{"horizontal_flip": false, "translate": 0.06, "arch": "wide_resnet", "weight_standardization": false, "optimizer": "cautious_adamw", "steps": 11200}
Rows from block 3 of a small multi-label image tagger, named by matrix and row number. Rows with one number belong to one channel. Each number is 500 + 25 x the weight over its row's rms, rounded and kept within 0 to 999. All counts start at 0. Numbers have three digits each. After the name is the row's rms in percent of the matrix's.
Before each channel's rows are labels from the 100 images, of 14848, where the channel reaches its highest value: "strongest on" is what is common among them. Only what is clearly more common there than usual is listed. The data: small charts drawn from random numbers.
# convs0: first 3x3 conv (model.blocks.3.convs.0.weight, 144x144x3x3, each kernel summed), inputs 0-47
# convs1: second 3x3 conv (model.blocks.3.convs.1.weight, 144x144x3x3, transposed, each kernel summed), outputs 0-47

strongest on: pie chart; ring chart
convs0.105 140:502524512502490507498454494484484510558505513497494481540497500548506484504520489475529514495529490537497496511510559521522522534499489484452548
convs1.105 098:485476531489506480488574473535501469543492476524549555480491468486484494499478546577465465515529523531548509534533516484527544477513515522505482

strongest on: one colour; dip in the middle; histogram; kind: horizontal bar chart
convs0.71 132:497513526515507506519493510482501485535504511525477486522479500526509523489513475489535499471531457557479511530512549504532525490502514501491529
convs1.71 127:501497529507523482492551490546533505598508489539536529500529503490501511491494513523489498508517530513531540532513500475508520506520515485524490

strongest on: pie chart
convs0.101 126:512493502496435498506413507501486512510496489473472503516495520516514434509501476488530503486493493499458498508508527511499536520507491500442534
convs1.101 117:482492528497501490489541482536494498551480474519521528490504484494509508493483505555472478500516515501524507534541529489538548484533529490496490

strongest on: one colour; grid lines; radar chart
convs0.63 112:494529510516481512502454498508500492528514527499491490528506516534491513500523487491476519496531491524473507511520524525519519565504468468446522
convs1.63 102:509491522479504452482551462541512500550479479513533534480496493485486495485480557558472473538517536502545508521531492471528521454515538516483470

strongest on: legend; heat grid
convs0.28 090:528537504503526498512494495500504569513487515558497487515488498496511568536505513467517557511516531480523490494485526492484470469500514491494466
convs1.28 070:467481452480486490471521481532473493460474487524525487422491479508508498501495526510483507495475501475531500494514503518500492513479489529541557

strongest on: grid lines; one colour; histogram; dip in the middle
convs0.113 079:502522511507522496503461496496506510577550530546499512537517506509524518481497494504498499486516481528463512527466506497513501523489523512500534
convs1.113 073:486482526507518476489492503457518507546440490552463510474479473536514520532505462526443478452497481503500479509483517495544491466476483489510484

strongest on: pie chart
convs0.86 098:503499482483460511488459507503469499549479478446502500533464484501499462499512509508544493487542488492494482501517554491501534517498488489474550
convs1.86 144:481496524477530486484532486554498498535504486526524526483497492480501481482491542527475483516547514526525513532540517497527532473518573526518512

strongest on: dark theme; heat grid
convs0.22 056:485461480487488484507516487486505521471469481511485491473486495492507478506480479481567516464456505460534490514532525529500445514510522514510472
convs1.22 052:469513522520469506481489474513503506483454515492473527484498462501513509488497506563505513475494478517495476513501513503532501504524516471488482

strongest on: legend; one colour; flat; horizontal bar chart
convs0.140 090:476531513526516502505447503495492539512530513496452497514506516526496535524529502463531522465512515525490509502517517521526502551505487502479540
convs1.140 101:511485516500521458492570474534532504557481481522529480495515484466497520474479516511458486501514524523533511529526511487528522457490530521539464

strongest on: legend; horizontal bar chart
convs0.30 088:503515497512523495498466486493470535513503516519481503528482487482497505517490499486505558494496515484484492521474524505494478526497504489536469
convs1.30 084:472536487483460536537499507487478491472469517466493517458499491488495475520514492531508509467470488478507475505472461499519455519485511485524566

strongest on: one colour; dark theme; radar chart; bubble chart
convs0.47 078:498497450497501491480490496496505515478499493471531515478497473531494477464479488516385495532472499537492463497508447493469504523497497473456525
convs1.47 094:449468525414489443488513465495493473464409491480511506442492445509487445457499515513448452528467485478516471496494522487491470488496483476477510

strongest on: dark theme; grid lines; scatter plot
convs0.69 072:512519496477513490488522489480489525506488487505502462482492482483511485495480477498490474488490499502528500501496454485493482482494507532590468
convs1.69 071:463494520463473455452521484543516496474459500488520526461480428499492453480484545541432474520498506586536492526513513505527524499516479520478471

strongest on: dark theme; pie chart
convs0.84 086:490473509472474504483530499522517461514499487507486481502499505498479496481502506497480454493538493468509519489478504501499474477501486527528497
convs1.84 071:541515523496506509516502520486561486476437493486504456469494467528500484509508477521541519519552491525533506453447449500495477505470488456510438

strongest on: legend; one colour; bar chart; peak in the middle
convs0.14 079:503526502517485509520470499496493498552522514528453484523519499521485511513523494487498528471546495494480508507489541515523480579490440490493540
convs1.14 083:523499525521500490480560494530524467546500481475508514505500473500477516524513531554481468550479498484535514529519502499559539489514521548524510

strongest on: legend; heat grid; pie chart
convs0.100 107:496514533521538507504521506504514523569512502535495473507514501540490576499517501483507519490548509513527513514487514508512509466486523527528507
convs1.100 112:578539492504529514550536528473529520505459506514479488514500506540498486524530492499545553503541517504499496467474480522476476515449482502503520

strongest on: one colour; dark theme; grid lines; area chart
convs0.44 061:524472500517480486488515487517477490521479483455489531548491489503478498505494512514479495488513478475517484495518539500516561460497450484484440
convs1.44 112:507479524486518473489533485528512473539491480518527531491498490472496495477497512543487471498528488499529519538537535467538542474511529515505506

strongest on: pie chart; heat grid
convs0.97 137:494490497501436506497454504476474499498508491463473492498500508502505463496518465454479502492488479516460486514530502520521549551530514486452539
convs1.97 129:488529502495490496469510499486475508498471501499502536489508478518512531509505499507477472493501530518526511483559518498521531488506501468474482

strongest on: bubble chart; items: three; dip in the middle
convs0.141 061:510524494493506506517525501503483503515506499491512501538472496507507486551510496466526520493436522483539500492464508492468468498525478519508451
convs1.141 060:522543497479496498454530484535501503489490518426503518474482474509505495501488527545462487530419452494488491474478491476493489525511475523472495

strongest on: dark theme; grid lines; radar chart; heat grid
convs0.45 075:506492496501485510489504507499497521480484459466483485524466493459487447502502471477499485479463497483494472510515508495482540511502502506515478
convs1.45 097:462500515485507463484545458526511504537472495533536543471508465492524501470472522561478468502507497520556530547527518480538527491534504502505485

strongest on: bubble chart; items: three
convs0.139 075:492507515510538513493550486528501533486489504502497503500470479507498575519509538514510548502449537465538484481480517509511487519500454513495465
convs1.139 088:500506476487473473466517467538528496490472518490524487471497480475508502452479523524510495484418496508525481527512501481475506503513467540491487

strongest on: pie chart; dark theme
convs0.92 088:511502501480443512502468503471499484506489474450504497529489496495505450503513469505513495498488475487476471521522545518513546523527488485457520
convs1.92 100:475484537503496484491544475548501494549477488526520543483502480490509517499484507545462474506518495501532505535542536492541537486530507507500500

strongest on: dark theme; one colour; step chart; line chart
convs0.133 081:496497473496469494466508476498501449486505458505486510497465495447468478489504486492505480506494467467492485492476465464456476454501480494540510
convs1.133 089:442497527477535492496502480527511515529494504506535518463496474482512493475485542506503435484542522519531515528524553500543529494507535530492518

strongest on: legend; heat grid
convs0.88 077:501529516524504505504502499493505518573493502510450481501483521541480561517531485470503545457524493483492499517503498521510456528494450501475528
convs1.88 092:520491514550477487492565474511558501562491485526496486506517500473498551472497503528495498515490501488527523517515526452535517501486502529499504

strongest on: bubble chart
convs0.52 078:534524491502519503509495513507485556501502515527486484490498487491518512510493518478508534485503537570520510497479497504509484517494534497499472
convs1.52 081:498506472476474513550487487481465462474462478504480520448472478521478446496482485549505497456489456512490480507488512493526491500476489493514514

strongest on: dark theme; heat grid
convs0.18 060:519499488510509501476473510502495450480500471527489493491477508468486510493514473508483466484464474482484505482515464502480501489513470521538449
convs1.18 073:478494511475472453485515468491562463467459510502532518433503469502496485472493509545477451500496493510528498507493505492522489502516478471484459

strongest on: legend; bar chart
convs0.8 124:494504519549492506497492499518486526499505498518490463512457496490483596507493509484499547484500508450501505501513530507501528496506453505464478
convs1.8 164:499508488524491500493537484523508498501487480528503505488490483475499541502495516530506498492483505480528521498475492482490483495471494521467454

strongest on: one colour; dark theme; radar chart
convs0.117 082:538490488494502505499496503513490513473498484501541522523484488471515454480501516512516474506520519425503497498485483489477516450493514514529486
convs1.117 094:434482528485541478484506460508537478535480481530515529445498464475502495471481497535450447464506485509531515537512520495538520473505495497509493

strongest on: bubble chart; items: three
convs0.136 127:468485497491529478483526489522483519486478509494528508493478495475529531520489524530506493502435531508521485492493506488497488489507504513499468
convs1.136 123:497526468457496476491546472553506499502485507507526517481485450476491447481468554546498462501490501532533477531515494511496493488529504520522482

strongest on: bubble chart
convs0.50 062:515520483497517527471511475511495556477503497462516493494486493541519534521495506481527521526477532489563477500476479499494472542525481513475485
convs1.50 053:469486473466469495481522485513505471450441497484498501413518463509473447477504532503481478498451491478510470500484496497481470460483486473510563

strongest on: one colour; line chart; radar chart
convs0.17 114:499471514518442503511510498509496472504510476464495482485492510501495491494514481513479505518502476495496504513542533538520551532522495492472540
convs1.17 097:501527531523509509469562482527505515537463512520519521487495469506508534506518498539499470501516534509549528524546510493537522498514503472499474

strongest on: pie chart
convs0.91 110:468475494499422503504474498505480486503497485476473497494467498513497473522514481496493492473473490470486499512536546508512556548502513507487538
convs1.91 103:476515505482515490476530469513495496478471503516539549462499482506515502507494515544467477542491515509552511514547531491524546502536508494468500

strongest on: one colour; grid lines; legend; dark theme
convs0.59 060:482494500513476495512508484503483514443507490516491464474476523506526436534504465490493512458477487475505505501532525503507538525508504508504512
convs1.59 064:491522526491524474490532478493512506536464530548526487462504462505504496504501476518455467516515479514528526516532545482531525499539501498503501

strongest on: legend; heat grid; trend: dip in the middle; bar chart
convs0.79 088:494514522507518503502510503489510503608505515536494475532519511491490530496495487483482520505578504515512505509485553494509500512488512523547515
convs1.79 047:502517471508512530500503506512497493459464508524450454486503466515523481491534485508542528483521500452470501492487463486486448510461495489515500

strongest on: dark theme; stacked bars; pie chart
convs0.85 085:482479474508477505484534470513488519518471464484535521538452480475480504546503525555530501507524507473540473506501564478482512492496506502534515
convs1.85 123:469485508469503469484538464533499491501476480529546537476505486471499490467483506557514486537512484493524513530549521496538533481516508487487504

strongest on: bubble chart
convs0.112 097:506555505505521506505501509520499545502522506478526521499501506502517524508499520525485544497442527515527494472478492518497490540500489527478497
convs1.112 083:526503500493479460445527448536517482521454525487513510474497467487492475482465533516477450489486490531521499510478508487515513487491500523519496

strongest on: legend; bar chart; peak in the middle
convs0.33 097:524467490518467502508499506520497491491462447472501504518483504475510504510507510526525513484506499475502476498541518479487531480503490483515504
convs1.33 132:477481508494515484494530487525513495554484485523529523497503481481513511487482495533488486502509499509527517532525514483535539499552528509525502

strongest on: one colour; line chart; peak in the middle
convs0.13 154:515491501496466504504440503488469480526479499466451490547464481523480459493515468456506478445542468527452479499507539504523519483489463472438521
convs1.13 127:509489534512522491478557495524537509606519487524519531522523513487506505496500495510503498511526514517514531531533511461520539492529538519515509

strongest on: dark theme; pie chart; ring chart
convs0.73 079:499470482466453504485496479503470500499453454454486488547470470464485477490488497498507481489498526485486470502527526485493532477483485499486490
convs1.73 138:468473513492497490487534484537495496498479472531517540483490471488499508490477529543488473505520496515537517519550525501544539461528525508508489

strongest on: legend; one colour; histogram; horizontal bar chart
convs0.109 112:494515542530516507506488507491525512555549518532493518514519539532518542479529483503401511483531499513469526529511528516532519527505509500500512
convs1.109 098:493479543524486462479516464484500499556441486539490495481504492499481513487490490510454487488517508501496510496504500465512494455471498502504457

strongest on: bubble chart; grid lines; items: three; flat
convs0.111 086:465491515513516482485565507491510467545482493516507514549491500504519479510496513512518499514469487517507500485484539492491470446485496491523476
convs1.111 112:486494515479525479470548456554506506520477478521521530485509447458499484476457545536476477521491498514551511528502509475516528485512517522509484

strongest on: one colour; legend; flat; step chart
convs0.123 066:523505522517555505505499481494520490509484481530470484468483487507521523494478456495539492477493494515483492530518510503502526480516552537495517
convs1.123 085:463499533501523462491538470515526508564459503551515524487507459477513521478475492527467475475508491510540507532526524486526537484509503504492494

strongest on: one colour; legend; horizontal bar chart; histogram
convs0.131 120:487526512504523492507436497469489508533520513538478504521506509532520490502508480479489529502537481547461504526505527515531528533496524489468554
convs1.131 112:495487526485519460501562470518493500553470490512526528477512476492493504494483524537490465505510548545546487526518511480523518457518527488537506

strongest on: pie chart
convs0.87 165:515520503500494508498450506494480502513506511492472497528498506526502454504513485477485490482514486543460499511496551504512546544495509490487544
convs1.87 115:470517491517494485482540500498470502519490489498518470473509481504504524505525511500484467493495550527535501507542517494507524494519504492473495

strongest on: bubble chart; flat
convs0.36 101:478513538454506506495523488501500511554482497508492468497489478495499514489505502504533458517547511551524495529469490493518491518483533520497498
convs1.36 116:530512490489515500539503542467538488466450499508480491456498499531490492521529469519537525499531470462490499500460461514488467491514487485506510